Rows from block 7, named by matrix and row number. Rows with one number belong to one channel. Each number is 128 + 32 x the weight over the matrix's rms, rounded and kept within 0 to 255. All counts start at 0.
# convs0: first 3x3 conv (model.blocks.7.convs.0.weight, 256x256x3x3), inputs 84-95, a 3x3 kernel for each
# convs1: second 3x3 conv (model.blocks.7.convs.1.weight, 256x256x3x3, transposed), outputs 84-95, a 3x3 kernel for each
convs0.90 [188 119 132 188 118 103 175 113 113 177 139 133 124 102 102 134 110  85 151 116 158 148 142 102 130 137  86 183 101  93 162 104 117 110  99 123  98 113 135  96 183 164 119 201 154 181 190 203 164 202 203 130 173 150 162 125 142 162 138 155 118 128 133  86 220 178 106 212 167  83 140  82 162 113 160 145 155 167 144 170 207 142  92 129 136 115 165  86 119 116 119 226 190 126 130  96 108 104  87  85 109 119  73 108 134  78  84  84]
convs1.90 [ 82 124 147  96 130 155 134 174 120  98  89  72 100  99 108 157 121 149 133  89  94 151  87 127 182 107 152 139  94  81 155 114 157 140 119 119 118 143 152 145 121 168 165 123 182 136  84  78 175 103 143 139 100 157 156 118 115 192 129 130 171 134 161  72 131 131 100 185 174 149 227 183 150 100 122 157 102 144 154 100 147 141 147 162 161 167 119 179 124 101 113  79 131 107 110 150 168 152 137 100 155 128  92 182 182 138 190 174]
convs0.91 [150 147  87 133 132  79 128 146  75 146 123  86 110 128 143 130 154 144  94  72 105  86  88 132 104 157 157 169 134 101  84  89  71  94 143 108  79  66  67  80 124  76 148 160 111 110 117 151 107 131 129 163 168 162 154 120 114 105 106 131 142 150 166  77 104  72  91 143 158 121 148 177  93  94  80  41  72 101 108 153 127 162  88 106 121  92 138 139 134 161  96 128  62  81  82  99  71  91 170  91 117 111 125 152 136 108 129 136]
convs1.91 [160 140 135 123 116 121  83 125  78 157 126 114 164 122  97 142 136 118 157 141 146 134 135  99 151 138  90 168 126  95 102  61  89 114 148  96 146 182 134 129 106 100 132  77 109 136 166 168 120 104 172 108  92 175 142 111 137 132  94  87 127 106 110 160 158 148 148 154 144 120 104 101 141 111 132 183 116 138 165 123 147 146 166 115 121 140 110  96 171 121 157 121 111 149 112  99 144 151 124 135 175 148 127 214 152 103 105 110]
convs0.92 [ 96 152 103  94 189 129 136 196 134 150 187 110 167 163 141 154 137 125 107 177 139  73 156 125 125 152 146 145 163 144 151 165 155 178 168 113 107 166 115 114 112  95 127 129 114 165  75 145 167  88 147 137 113 124  92 173 115 117 169  98 124 150 104 123 109  50 135 145  46 143 163 114  95 182 173  69 148 164  33  94 141   7 149 139  82 176 109  88 152 114 134 151 128 132 114  84 153 138 109 115 135  92 134 135  91 125 141 108]
convs1.92 [ 95 152  55  75 127  57  83 116  83 132 138 168 126 108 135 121 125 131 159  81 188 152 112 160 127 111 138  90 169 116 103 152  93 130 114 121 187 179  85 163 111 112 143 120  88 170 105 137 191 142 107 202 152 118 164 178 132 137 126 117 135  69 110 132 115 171 141  85 137 140 117 144 131 118 218 169  77 227 185  94 230 181 165  95 141 114 108 132  75 139 151  83 144 148  57  96 163 141 121 149 165 103 160 127  93 107 109 118]
convs0.93 [158 110 191 155 114 158 116 116  64 123 127 115 101  60  77 162 186 175 129  69 141 141  98 109 138 106 103  79 141 131  88 112 120 135 133 112 136  89 126 112  92 151  78 117 149 159 172 153 108 127 131  67  95  96 135  37  22 132  95  85 152 193 153 117 202 161  95 157 113 140 120 104 125  94 179 101  79 137 114 138 159 127  64   0 150 108  78 110 151 124 129 215 158 119 133 100 159 131 119 138 148 157 109 118 107  86  98 108]
convs1.93 [ 98  87 101 133  93 103 158 114 137  92 107 161  86  75  84 118 181 155 130 135  66 155 159 125 153 137 170 102  75 101 114 152 149 161 160 178 118 133 106 168 134 155 165 146 156  96 118 107 140 137 125 150 172 198 132 124 159 103  73 159 110 104 200 120  84 103  92 106 117 154 206 179 157 128  93 134 122 120 144 101 138 146 143 138  71  98 160  25  86 190 148 119 149  84 129  83 172 195 142  45 102 125  93 154 151 171 183 161]
convs0.94 [212 153  99 212 132  84 184 152 144 128 133  70 150 116  94 124 132 103 148  97 109 163 130 127 137 118 116 159 129  77 108  71  82 151 158 116 125 152  78 178 189  88 151 117 103 134 129 129 121 127 140 127 135 165 150 187  98 147 165  99 107 120 114 127  77 129 137 102 146 138 134 140 123 105 134 136 178 156 133 137 142 187 228 116 149 209 116  95 124 109  35  56 144  70 102 141 140 168 110 150 143 107 171 146 109 140 108 121]
convs1.94 [141 138 135 139 125 134 127 114 132 137 103 133 122 101  95 134 113 113 114 135 125 128 106  66  98  62  88 123 134 102 119 115 113 130 128 157 133 124  83 182 178  77 181 148  94 135 119 107 171 151  28 101  88  16 126 125 116 145 116  98 163 126 130 129 128 117 117 111  76 130 115  63  93 111 141 111 138 156 104  84 149  94  82 121 209 172 103 241 180 109 112 126 135 124 101  84 137  78  78 147 107 103 174 135  88 165 153 111]
convs0.95 [ 91 133 217  83  71 150  76  95  90 119  93  37 126 132 122 182 182 139 122 106 173 120  61  90 122 120 118 130  95  75 138 101 113 166 140 127 102 113  58  82  93  81 144 157 175 113 137 148  86 103 105 120 187 159  73  57  37 108 126 153 138 140 157  90 131 150 116 139 151 116 132 129 106 126 125  72 110  89 104 184 172  54  68  71 110 139 176 163 120 168 122 174 226 155  79 105 142  97 106  97 113 161 101 128 162 111 128  93]
convs1.95 [139  99  81 129  78 164 166 123 200 154 140 155 142 101 111 109  94  79 135 115 105 152 127 119 148 106 156 124 126 128 100 102 114 108 101 125 157 163 123 100  92 133 103 156 168 117 130 151 131 148 151 128 131 192 130 124 179 136 132 167  74  71 115 144 138 106  91  98 158 121 187 168 143 126 106 154 143 126 118 126 111 138 126 110 127 110 114  21  78 131 158 108  90 113  93  96 149 205 182  99 108  90  87 136 170 149 205 196]
convs0.96 [125  97 183 118  76 158 142  75 119 195  97 120 182  82  77 130  98  93  98 135 184 123 110 174 142 113 156 175 151 133 174 106 116 115  82  94 125 147 130 138 140  97 163 146 100 181 201 162 146 190 143 157 187 180 196 139 136 159 108 136 119  94 144 166 166 165 170 116 171 180 144 158 121 112 208 129 133 217 159 156 204 169 162 102 153 156 164 140 117 171 180 147 123 169 134 187 135 162 140 119 120 116 145 128 122 141 127 122]
convs1.96 [146  67 117 194  62 106 197 104 113 129 119 134  82 136 157 100  85 139 104  64 158 127  73 110 155 128 130 141 151 117 114 130 148  94 135 132  84 132 214  96 147 189 114 182 136  68  86 152 107 109 137 148 102 130 149 151 122  99 140 173  60 141 155 147 149 140 154 114 149 155 130 149  97 132 114 105 125 126 130 125 114 172 127 124 105 128 155 102 169 172  93 167 142 124 110 107 142 128  97 132 158 181 156 133 186 181 120 154]
convs0.97 [156 145  78 165 124  75 136 110 109 163 159  94 171 143 122 124 128 115 149  99  58 147 145 141 113 108 156 133 135  73 152 146 120 125 102  64 116 160 118 113 127 137  86 119 135 193 120  97 143 121  86 122  54 131 179 211  85 172 194 129 120 127 123 119  86 136  81 112 172  87 134 173 148 156 126 122 111 142 106 117 164 168 205 124 145 177 133  85 113 125 102 115  93 105 139 154  96 158 205 132 111 123  98 124 146  96 123 147]
convs1.97 [ 89 104 169  94 112 140 147 146 129 146 133 119 155 109 111 135 123 103 112 102 154 118  78 118 111  89  83 130  91 106 156 140  59 162 157 142 108 101 151 147 112 130 182 149 145 107  83 156 139 113 151 150 120 159 153 115 107 169 141  96 171 153  94 111 147 159  95 125 107 137 121  94 138  96 145 128 126 167 135 106 148 116  78 128 180 155 154 213 170 121 142 175 122 103 106  57 138 114  78 147 149 141  99  88 160  92  45 172]
convs0.98 [161  60  56 149  58  62 111 104 123 154 136 193  88  84  93  59 116  86  93  78 187 114 149 191 130 102 120 159  85 164 138 119 162  81 106  95 122 155 141 141 161 164 102 102 102 114 118 127 111 132 148 134 133 125 159  99 144  95  90  76  86 127 117 140 157 193 143 134 144 116 129  85 121 156 143 128 151 172 138 123 118 122  73  93  54  95 105  66  98 130 107 146 190 142 171 211 110 121 107 119 134 142 115 126 112 105 123 117]
convs1.98 [131 161 103 128 127  60 115  86  35 127 105 122 104  86 123 103 126 170 126 137 157 120 205 193 130 117  79 111  88 110 137 134 157 160 150 149 135  97 147 132 156 182  97 140 157 142 114 150 150 152 158 154 132 161 138  88  81 129  72 105 116 127 174 146 120 101 121 106 114  94 166 172 146  81 116 135 131 150 123 127 123 113 119 129 120 109 161  96 161 147 154 143 165 118 173 188 145 154 118 121  79  85  97  65 110 119 142 187]
convs0.99 [154  69 178 138  95 170 134  92 161 146 130  90 145 110  90 128 133  93 165 132 155 160 133 162 145 133 169 128  84 107 134  87 103 106  92  90  79 147 183  80 100 165  89  92 135  86 162 151 114 147 105 146 158 121 142 133  98 118 118  97 113 134 106 139 160  91 166 124 103 155 124 105 125 171 163 102 146 130 114 132 118 130 157 132 142 152 112 130 125 135 159 129  96 169 102  68 144 112  77 131 172 106 149 139  79 123 117  73]
convs1.99 [107  25  57 121  32 104 126  79 109 178 137 125 169 138  97 135 134  91 183 157  91 192 165 111 162 142 117 109 134 103 111  98 111 108 111 134  96 118 123  90 112 179 100 133 178 122  83 169 112  88 132 149 118 137 117 137 109 105 100  97  80  99 104 121 156 177 141 153 144 121 160 153 178 138 150 164 123 128 159  94 134 123 101 136  99  44 134  89  69 112 106 109 129 131 143 128 145 129 140 129 164 148 115 150 103 123 168 143]
convs0.100 [128 105 114 117  69  98 103  94 151 108 113 138 123 140 149 134 158 159 102 120 135 123 123 106 129 107  94 127 112 170 105 126 162 104 131 163 141 133 109 132 104 118 142  83 106 121 123  97 107  62 118  69  63 127  92 110 102 115 113 100 127 149 168 124 111  79 146 117  90 124 115 121 142 123  92 146 111  56 136 111 104 111  99  38 125 119 100 114  98 154 142 146 140 166 155 125 158 147  90 121 111 106 130  93  99 113 111 121]
convs1.100 [135 131 173 113 129 101 155 151 123 154 147 159 132 129 142 137 110  97 133 137 139 160 167 113 175 130  97 123 167 147 115 152 165 131 121 125 129 156 140 125 135 123 156 142 101 145 149 103 129 135  75 138 189 154 153 155 158 132 114 147 142 122 143 166 130 125 148 105 103 137 107  97 177 119  60 136 110  65 174 143  98 156 135  88 105 137  90 110 149 122 150 131 114 156 139 130 160 148 134 148 122 164 133  98 127 134 125  95]
convs0.101 [204 104 116 206  76 120 211  88 112 164 167 106 149 157 130 119 184 130 125 144 147 145 136 132 149 120 136 150 159 124 143 140 128 144 133 125 173 138 111 219 163  97 202 184 106 153 146 190 137 141 176 130 143 181 158 155 130 172 114 116 145 135 117 156 109 145 140 107 141 126 122 153 158 121 148 164 154 134 131 147 140 153 145 123 186 145 117 157 141 113 154 118 156 143 131 147 117 154 141 154 101 108 165 104  96 152 106 107]
convs1.101 [206 106 105 217 104  93 211  98  73 130 142 133 113 143 147 128 125 144 160  51 161 172  55 158 191  75 146 148 122 122 191 112 115 214 133 104 209 144 100 194 164 100 177 166 104 118 120  79  79 128  92  83  99 126 160 142 145 148 130 138 135 115 109 102 116 106  73 120 125  75 123 120  93  86 161 138 128 159 141 139 168 172 159 158 143 170 180 112 159 137 116 151 192 116 125 171 121 111 112 119 141 112 146 150 162 142 148 180]
convs0.102 [146 147 199 135 115 175 116  90 151 166 113  57 117  66  24  94 120 145  98 143 153 101 135 151 147 127 164  94 138  87 128  77  46  87  85 100  91  98 153 105  76 139 153  99 132 173 151 174 106 126 156  99 142 128 160 184  61 159 163  45 113  97  75  86 229 172 117 202 145 127 142  94 111 132 138 103 144 143 157 200 169 144 166 136 174 173 105 132 101  86 108 168 175 115 122 170 150  85 103 107 156 203 115 177 166 132 154 121]
convs1.102 [ 86  85 125 132 151 128 121 175 119 111 110 129  53 106 152 104 108 175  99  88  73 128 103  99 127  75 120 118  87 108  95  49 160 128 128 168  86 126 134 107 166 136 136 152 126 147 115 101 184 121 124 149 136 181  84 103 156  94 106 194  97  89 203 108 120 121 110 139  89 164 186 124 140 109 124 174  95  99 140  57 108  98  82 152 116 126 205 145  99 169 137 113 115 144 167  76 166 166  89  82 136 100 113 225 106 196 255 136]
convs0.103 [158 156 154 157 160 148 163 163 184 178 158 142 165 146 138 131 146 158 171 162 169 155 135 164 127 157 172 168 158 133 194 171 141 179 185 169 144 162 133 147 130 119 144 159 154 157 154 165 157 161 201 118 159 201 154 143 142 167 153 167 153 138 177 135 168 144 119 171 140 130 171 163 161 159 175 174 149 186 139 125 170 153 157 155 184 135 155 184 135 160 188 160 157 175 187 154 152 178 168 109 133 124  89 123 127 100 140 139]
convs1.103 [144 140 156 173 190 187 160 186 157 161 129 132 153 129 158 121 139 175 114  75 103 163 126 124 156 124 138 131 129 125 136 133 140 126 138 132 158 115 128 156 105 121 132 106 116 207 231 216 228 255 229 197 213 181 156 140 146 159 149 156  96 123 133 144 184 152 181 194 155 165 165 139 137 138 141 161 137 133 171 139 132 138 138 170 140 129 153 106  89  91 137 125 124 148 134 129 138 130 126 119 148 140 144 151 144 142 128 117]
convs0.104 [ 55  95  85  62 107  85  97 113 104 168 146 115 185 139  95 151 101 110 132 129 139 157 178 121 135 185 132 127 135 101 108 143 116 176 164 152 145 124 161 113 150 186 123 163 174 112 120 120  99  99 105 148 148 144 162 180 144 138 138  91 132 110 114 154 168  23 116 166   1 111 150  95  74 145 162 113 106 176 135 149 151 112 165 177  90 126 140  99 118 134 112 135  70 126 173  73 136 135  70 134 161 131 125 172 102 114 161 125]
convs1.104 [ 75  96 122  51  90  70  87 150  87 108 126  81 129 138 106 119 134 109 115 160 160 125 152 101 167 116  48 169 116 129 153 122  98 107 135 113  65  91 169  60 128 161 123 174 129 154 147 149 130 115 160 163 114 177 150 110  95 164 102 110 132  92 115 166 159 161 149 137 167 121 150 146 153 174 106 188 150 104 184 139  86 116 138 108 111 141 124 105 133 125 141 160 169 163 176 132 142 162  87 153 135 173  96 128 203  69 105 177]
convs0.105 [135 111 127 159 111 125 142 120 127 120  92 109  96  98 132 152 132 104 110 130 104 127 132 109 100 116 123 105 102 109  97 116 111 121 132 103 119 135  83 148 104  96 124  85 138 121  96 148 163  93 186 166 109 174 117 143 109  98 125 122 133 136 128 121  96 153 125 126 190 144 156 166 141 126  83 134 131  77 132  92 128 102 149 131 122 147 109 159 160 115  88  90  96  78 120 113 139 153 135 107  85 124 110 106 163 120 108 136]
convs1.105 [111 167 125 123 155 132 111 111 139 115 102 173 108 128 168 101 127 138 107 162 177  99 137 181 107 110 133  84 139 158 111 150 129  91 136 116 108 126 101  83 128 120 112 146 110 174 110 132 155 121 153 132 107 117 115 161 152  93 142 163 115 114 123 131 118 118 131 114  76 153 114  92  78 116 180  89  97 194 109 119 172 128 144 108 123 150  98 101 123  85 113 135 149  79 126 117 116 115 121 163 153 132 132 151 112 115 104  89]
convs0.106 [108 144 183 109 133 150 141 125 147 142 125 104 126 104 114 146  89  98 123  85  82 115  99 147 133 116 137 130 116 103 164 137 106 153 118 133 123 122  62 110 100 101 148 140 142 107  98 159  93 150 177 120 146 151 158  90  65 127 114 106 137 125 134 104 144 161 138 156 148 118 111 120  94  98 104 110  81 156 134 160 178  97 107  80 109 114 129 112  98  95 118 149 144 167 115  62 140 114 155 108 121 166 111 141 177 111 119 118]
convs1.106 [107  78 120 106 115 203 113 103 200  96  69  58  78  50  83 148 142 148 145 163 169 129 136 136 140 135 129 109  71  44 109 108 158 131 127 152 144 144 157 124  77 110 106  88 141 119 171 145 163 175 126 110 130 112 111 110 119 106  70  63  81  48  84 122  98  65  91 139 170 107 137 175 122 159 191 166 159 145 149 135 152 104 141 121 177 150 147 122 109 128 143  89  55  94  86 121 126 116 141 148 145 109 134 168 183 149 159 196]
convs0.107 [108  82  97  87  74  83  96 113 108 102 153 167 100 113  90 136 121 116 101 114 138  79 115 122 117 136 127 113 129 152 115 124 151 124 106 104 125 129 117 113 119 128 107 107 131 138  87 133 145  95 138 126  99 154 114 119 132 102  90  86 151 146 164  94 135 174  95 161 165  93 139 134 147 112 120 147 115 128 132 121 129  77  76  62  78  74  79 130 116 171 126 156 187 111 179 192 110 132  94  89 112 133 102 125 122  82 103 104]
convs1.107 [107 100 104 112  62  96 154 121 122 130 123 118 126  88 104 162 114 122 125  91 107 140 118 113 162  88 113 147 146 115 142 131 148 127 122 143 125 124 130 115 155 162 120 160 142 169 143 137 170 110 100 108  88  96 158 134 134 138  81 104 148 116 139 115  97 107 108 164 175 112 177 170 148 113 135 122 127 120 152 150 152 137 120 151 116  99 140  84 131 124 135 119 142 134 173 196 150 164 166 133  97 141 113 126 166 127 167 167]
convs0.108 [182 113  92 164  80  90 192  90 103 156 183 132 139 136 113 120 124 117 119 120  95 131 122 112 148 126 108 144 159 111 100 123 123 138 112 104 154 134  97 197 166 113 147 154 119 177 157 178 138 150 139 172 144 149 171 194 118 171 157 117  90 118 106 128 145  84 155 181 116 147 158 110 122 164 132 159 182 146 136 161 138 206 190 148 172 151 137  73  88 115  76  73 112  97 145 132 141 160 127 118  98  73 108 102  86  99 115  79]
convs1.108 [153 135 121 112 103 165 106 113 158 148 132 134 121 100  99 139 134  91 125 130 121 144 139  82 105 106 106 157 129 129 133  92 107 146 139 122  85  92 104 148 125  77 183 153 106 139 152 115 166 142  72 150 116  76 120  83 136 168 111 107 171 158 114 129 123  91 128 113 105 123 129 118 139  91 106 175 139 122 161 139 114  94  33 120 204 169 105 248 211 133 124 139 140 127 103  93 112  92  63 110 114 112 144 135 117 126 145 129]
convs0.109 [109  61 120 104  60  90 107  67  99  98 144 178 121 152 146 108  95  88 104 119 128  81 110 145 139 170 145  92 122 161 104 141 168 117 125 114 109 115 108 118 118 174 164 186 183  83  53 156  74  83 176  95 126 177  98 122 163  83 141 157  94 123 143  82 147 163 106 177 163 118 160 111 162 118 127 148  94 161 167 173 185  88 131 150  72 147 180  75 127 157 102 174 174 102 189 157 146 172 109  93 105 129 113 132 137 118 137 115]
convs1.109 [138 139  91 114 112  40 148 142  97 124 109 103 125 129 146 144 151 130 117 113 179 134 156 136 146 143  83 137  98 117 105 145 147  90 113  95 101 131 172 103 111 185 114 105 116 116  89 136 165 103 114 106  81 114 153 130 114 161 127 138 134 138 167 116  99 127 126 107 169 128 127 181 147 130 153 145 115 155 114 132 144 119 135  91 160 111  69 116  61  86 125 120 152 157 150 169 167 160 164 116 100 113 112 102 164 127 112 158]
convs0.110 [140 169  93 126 188  94 127 183 102  57  67 127  93  60 119 132 151 140 116 131 113  91 122 121 120 135 128  97  86  88  79  77 122  98 129 130  89 107  98  85 142 102 139 162 112 153 111 103 176 160 131 161 151 125  91  88 100 135 110  95 144 159  96 182 178 113 189 180 106 167 159 112 119 141 142 118 122 127 152 169 147 133  92 103 177 162 108 144 167 104 180 170 103 130 139 157  73 106 144 134 134  97 150 154 105 120 114  89]
convs1.110 [108 124 140 110 140 156 126 146 148  91  59  84  99  86  98  86 100 104 114 152 115  82 130 131  88 112 102 121 107 141 111  59 155  94  77 153 155 141 129 147 150 140 132 128 160 175 164 123 140 128 132 111 122 138 121 113 125 129 142 154 117 117 132 135 115 114 123 146 123 117 168 125 115 127 151 106 129 150  91 120 113 176 145 101 143 170 152  80  91 134 134 101  77 124 141 123 126 182 168 129 148 119 164 203 107 171 184  98]
convs0.111 [117 125 148 157 134 207 162 105 181 111  91 117 132 123 128 170 166 154 101 130 108 142 137 100 123 102 136 109 117 112 113 142 143 140 130 144 100 108  99 168 112 105 140 144 158 122 136 125 147 202 194 164 219 220 121  97 108 143 104 135 191 152 161 112 110 119 160 135 171 148 174 152  93 115 166 171 155 122 173 130 183  99  52  91 152  96 109 187 150 127 107 101 129 148 116 132 132 101 128  87  84 112 120 110 164 117 130 163]
convs1.111 [131 124 110 138 122 112 143 126  96 121 132 157 147 113 150 115 117 145 182 152 154 137 137 197 100 137 148 125 121 150 128 102  98 114  75 137 181 126 108 139 133 147 129 135 151 139 159 120 107 104 120 106  99 110 178 109 142 156 125 114 134 136 122 125 109 158 120  88 126 107  96 104 102 128 138  89 174 120 130 145 117 172 115 156 152 106 130 118  64 109  82 110 154  82  86 160  95  95 128 150 127 130 171 134 133 133  98 131]
convs0.112 [140 163 136 117 193 148 136 124 152 171 164 160 127 113 111 108 128  89  83 133 149 154 196 224  69 128 138 155 127 139 149 150 136 118 106 106 103 163 109 122 192 166  73  71  77 117 136 144 119 153 146 100 124 113  99 102  78 102 107 123 100 102 107 134 151 162 179 158 148  97  92  74  94 129 141 133 154 194  92 109 129  82  93  90  87 120 120  95 122 110  94 106 148 131 120 148  92 107 146 191 192 219 166 188 202 104 103 123]
convs1.112 [ 65  36  81 107 106 128 112 114 117 107  56  92  79  52 113 157 158 182 138 158 201  96 159 194  84 106 127  81  45  26 104  94 128 155 122  93 158 124 130 160 149 136 135  99  93 153 123  90 151 123 105 105  91 117  94  57  81  98  77 122 117 111 125 122 113  88 105 108 118 103 159 170 100  99  85 104  97 120 130 152 141  93  92 128 127 134 171 128 137 150 149 112 127 132 166 173 121 105 103 113  38 105 115 137 152 164 227 199]
convs0.113 [119 125 121 126  84 117  96  82 143 168 182 182 126  82  71  52 135 136 132 115 157 136 127 125  99  86  85 144 134 202 151 111 129  72  85 114 132 124 107 112 134 117 113 130  78 171 121 106 159  95  98 121 103  90 163 139 109 104 129  94  76 132 177 151 137 115 127 148 127 149 133  87 170 156 140  99 150 133 154 175 119 127 111  61  54 120 112 117 110 171 110 139 197 125 171 174 122 120  81 105 100  51  51  86  86 123 148 120]
convs1.113 [ 88 110 138  89 109 104 152 145  85 110 107 134 145 141 121 130 173 153 143  97  94 144 179 165 153 174 133  95  62 108 124 123 131 171 181 128 108  97  84 124 138 140 130 177 158 131 126 139 109  96 153 154 140 190 144 120 188 107 140 152 144 160 137 160 149 123 136  93 100 154 100 100 122 113 120 170 140 122 133 152 106 114 118 149  78 107 161  67 203 193 159 171 165 121 174 189 137 158 111 161 150 106 100  61  86  97  74 116]
convs0.114 [147 156  94 120 138 134 105 132 152 159 131  94 154 136  73 144  94 122 184 131 135 133 118 145 130 121 137 158 147  96 133 137 105 127 109 103 170 148 110  80 123 135  89 163 149 132 130 150 101 116 111 107 126 108 150 148 102 149 155 101 150 104 118 136 120 127  95 141 127 143 148 150 138 157 100 104 120  91 121 164 118 117 139 129 140 152 106 145 116 100 132 155 144 142 125 154 131 125 142 142 125 114  88 109 123 102 139 149]
convs1.114 [129  83 100 137 144  61 149 149  94  77 100 117  87 136 135  98 168 148 123 120  86 130 146 109 145 166  85 116 104  95 132 196 102 137 192 137  99  54 140 121 119 145 172 180 128 133  93 129 140 155 158 178 176 154 155 136 112 161 140 139 140 153 161 172 135 102 169 102  83 179 132  97 127 119 135 172 133 140 171 161 119 125 147 121 140 142 152 123 136 159 138 113 121 134  99 109 147 132  95 130 148 124 127  96 118 131 120 166]
convs0.115 [134 110 100 163 134 142 147 126 154 160 153 108 167 140  87 164 142  70 116 105 127 153 112 120 157 107 131 176 128 110 184 173  73 154 144  86 131 123 111 154 147 118 155 166 123 159 149  92 139 133 127 167 147 122 138 138 109 133 113  93 140 143  82  90  77 144 114 102 149 129 125 148 157 141 127 139  61 122 165 136 139  93  79  98 138 112  97 124 142  91 109  85 138  82  71 160 102  89 169 102  93 114 140 128 106 142 118  81]
convs1.115 [172 152 137 141 131 151 114 115 136 131 115  95 112 129  95  87  82 106 166  99 127 129 107 100 125 129 109 140 110 122 155 117 118 161 113 137 200 161 138 189 168 140 130 128 127 187 104 127 130 114 128 138 114 180 125 140 115 143 145 102 142 122 145 154 110  74 141  90  50 142 128 117  98  76 106  85 120 118 129 143 160 118 116 109 112 126 145 103 103 150 142 100  85 122  87  93 140 130  94 150 123  83 187 136 112 130 116 175]
convs0.116 [116  94 124 116 151  86 146 186  77 174 131  95  91 100  80  94  90 101 147 101  84 154 123 112 140 147 141 140 126 118  96  80 109  90 110 103 149 134  83 146 171 129 136 182 121  51 138 136  68 172 197  74 112 105 192 110  75 147 136 105 106 126 101 166 137 107 144 157 102 131 138 142  98 119 142 129 193 200 122 162 153 182  92  99 129 136 134  61 141 106 202 150 141 118 121  99 119 131 172 112 105 104 152 189 157 178 202 155]
convs1.116 [113 133 121 139  68 167 142 127 177  83  83 128  90 102 118 119 170 138 101  59 153 138 150 158 146 121 132 135  79  91 106  47 115 140 170 181 170 133 112 136  93 135 149 159 136 103 135 109 130 141  83 164 165 129 111 117  94 111  62  93 128 157 118 115 145 146 107 100 132 134 116 161 131 137 183 125 117 174 135 138 192 143 105  85 104 129 112 143 236 151 140  88 127 108  79 104 133 117 143 160 199 149 141  77  77 115 107 115]
convs0.117 [141 120 167 102 134 157 119 141 113 160 160 152 135 158 116  68 141 151 138 185 143 122 162 120 117  93  85 161 128 153 135 144 132 120 136 110 165 198 150 146  85  87 144 109 114 152 174 156 179 142 152 152 145 174 159 142 116 139 128 124 100 163 145 150 136 160 119  47 241 164 147 171 122 143  99 153 172  84 147 172 111 156 129 122 171 106  95 121 150 121 135  60 144 118 125 187 124 125 121 127 112 127  96  67 144  91 100 157]
convs1.117 [148  96 110 163 135 124 146 117 146 136 120 136 158 106 186 147 146 177  59 119 138 108 166 125 153 128 132 129 156 151 115 106 155 120  96 166  77  52 131 114 137 144 174 154 148 138 114 137 148 180 140 144 178 147 146 140 111 125 112 166 104  72 150 154 126 126 143  94  74 158 149 146 113  97 115  61 110 124 134 104 140 173 137 119  98  81 194  68  50 179 111  92 128 142 144 152 125 157 165 161 126 113 105 110 121 129 165 127]
convs0.118 [114 131 140  77 109 131  82  98 104 113 155 142  79 163 144 113 165 133 135 157 143 114  76 131 154 142 121 132 124 132  63 100 135  94 106 107 154 141 127 154  94 125 149 136 131 197 214 190 193 178 167 158 128 134 135 145 170  98 151 184 115 133 143 150 125 159 116  89 145  97  96 121 159 153 168 170  99 139 146 132 152 166 154 153 162 168 163 144 140 137 136 134 165 129 106 110 145 137  99 120  98 118 104  53  89 106  97  93]
convs1.118 [116 122 105 148 120 117 148 107 130 108 111 121 125 140 137 132 160 155 111  72  55 123 123 113 167 149 143  89 101 128 152 152 125 163 159 141  77  86 136 128 128 145 154 181 181  37  55  93 126 123 166 135 153 148 120 144  99 155 179 145 141 151 149 130  85 103 168 112 113 175 150 161  84 117 134 102 137 140 113 132 122 128 152 103 149 168 153 150 121 149 112 132 126  66 103 123  98 110 137 100 111 112 114 109 133 120 125 150]
convs0.119 [ 60 103 166  46 106 155  85 114 174 130 153 164 110 141 162 104 127 144 169 136 156 135 115 131 122  96 117 116 165 162  85 141 139  80 144 130 125 120 158 106 123 145 110 149 153 128  85 175  69  97 217 113 112 247 127 172 164  72 159 157  78 144 146 136 183 119 113 174 137 127 203 115 126  83 168 112  74 196 147 130 212 116 179 176  75 151 159  91 147 136 158 180  91 157 188 138 147 179 122 110 113 110  92 112 113  93 119  98]
convs1.119 [112 139 150 108 125 134 122 160  98 131 157 111 139 153 133 110 127 131 168 162 155 174 182 148 151 174 124 138 113 109 124 112 107 109 146 104 133 133 147 143 139 158 113 125 124 166  91 107 136  78 101 126  84 125 172 135 104 167 150 127 156 143 116 151 147 181 145 158 193 145 155 188 175 147 179 158 144 152 147 107 141 130 130  90 127 146 101 126 124  98 128 173 165 157 185 170 166 161 159 130 134 162 148 145 167 118 141 154]
convs0.120 [158 186 103 130 207  54 155 196  70 140 160 115  95 157  93 122 185  95 145 146 108 112 141 133 138 128 156 147 143 159 118 119 102 150 153 139 125 183 115 120 122  90 117 114 104 125 102 125 107 118 162 104 149 121 118 148 139 124 157 146 129 129 116 101 155 138 101 156  74 136 111  97  99 131 141  44 146 171  48 106 127 115 101 127 118 145 133 131 129  97 141 128 186 142 113 114 161 117 127 128 137 126 124 147 100 159 138 100]
convs1.120 [ 80 157  47  74 128  66  48 143  66 132 121 147 133 119 130 107 138 141 130  56 180 125  98 229 115 127 175 168 146  76 127 112  79 111 115 114 174 149  78 156 111 124 152 163 128  96 117 106 139 123  93 130 140  78 143 134 123 104  90 105 137 105 106  86  88 149 109  74 129 104 136 150 165 177 232 131  67 200 141 121 236 131 162  77 101 102  84 168 113 101 123  72 182 150  53 144 161 139 128 127 188 117 145 125  83 150 114 136]
convs0.121 [107  88 118 118  82 176 117  98 170  70  95  79 105 137 150  55 160 135  75 124 150  96 142 147 117 128  86 103  52 101 121  88 146 118 134 138 111 139 180 130 112 121 127  45 105  81 154 159 155 172 126 134 159 149 144  87 115 160  96 140 133 126 156 134 172 150 175 112 126 122 108 121 123 154 136 133 163 135 154  88 113 129 130 156 171 136 147 176 111 128 110  86 105 135  77 104 116 118  97 114 183 154 146 134 121 118  91 123]
convs1.121 [114 135 208 105 108 180  73  92 136 177 169 130 177 148 120 130  90 137 137 145 191 141 130 152 117  59 109 146 191 138 139 111  87 119  72 112 131  92  87 122 130 124 107 151 118 127 144 152  99 138 144 105 117 113 110 180 117  87 143  74  74  65  70 125  91 145  99  91 134 109 141 129  77 130 160 108 138 146 116  95 156 149 144 129 122 116 108 107  85  92 120  95 155 118 131 167 140 103 103 159  91 120 141  89 101 121 127 138]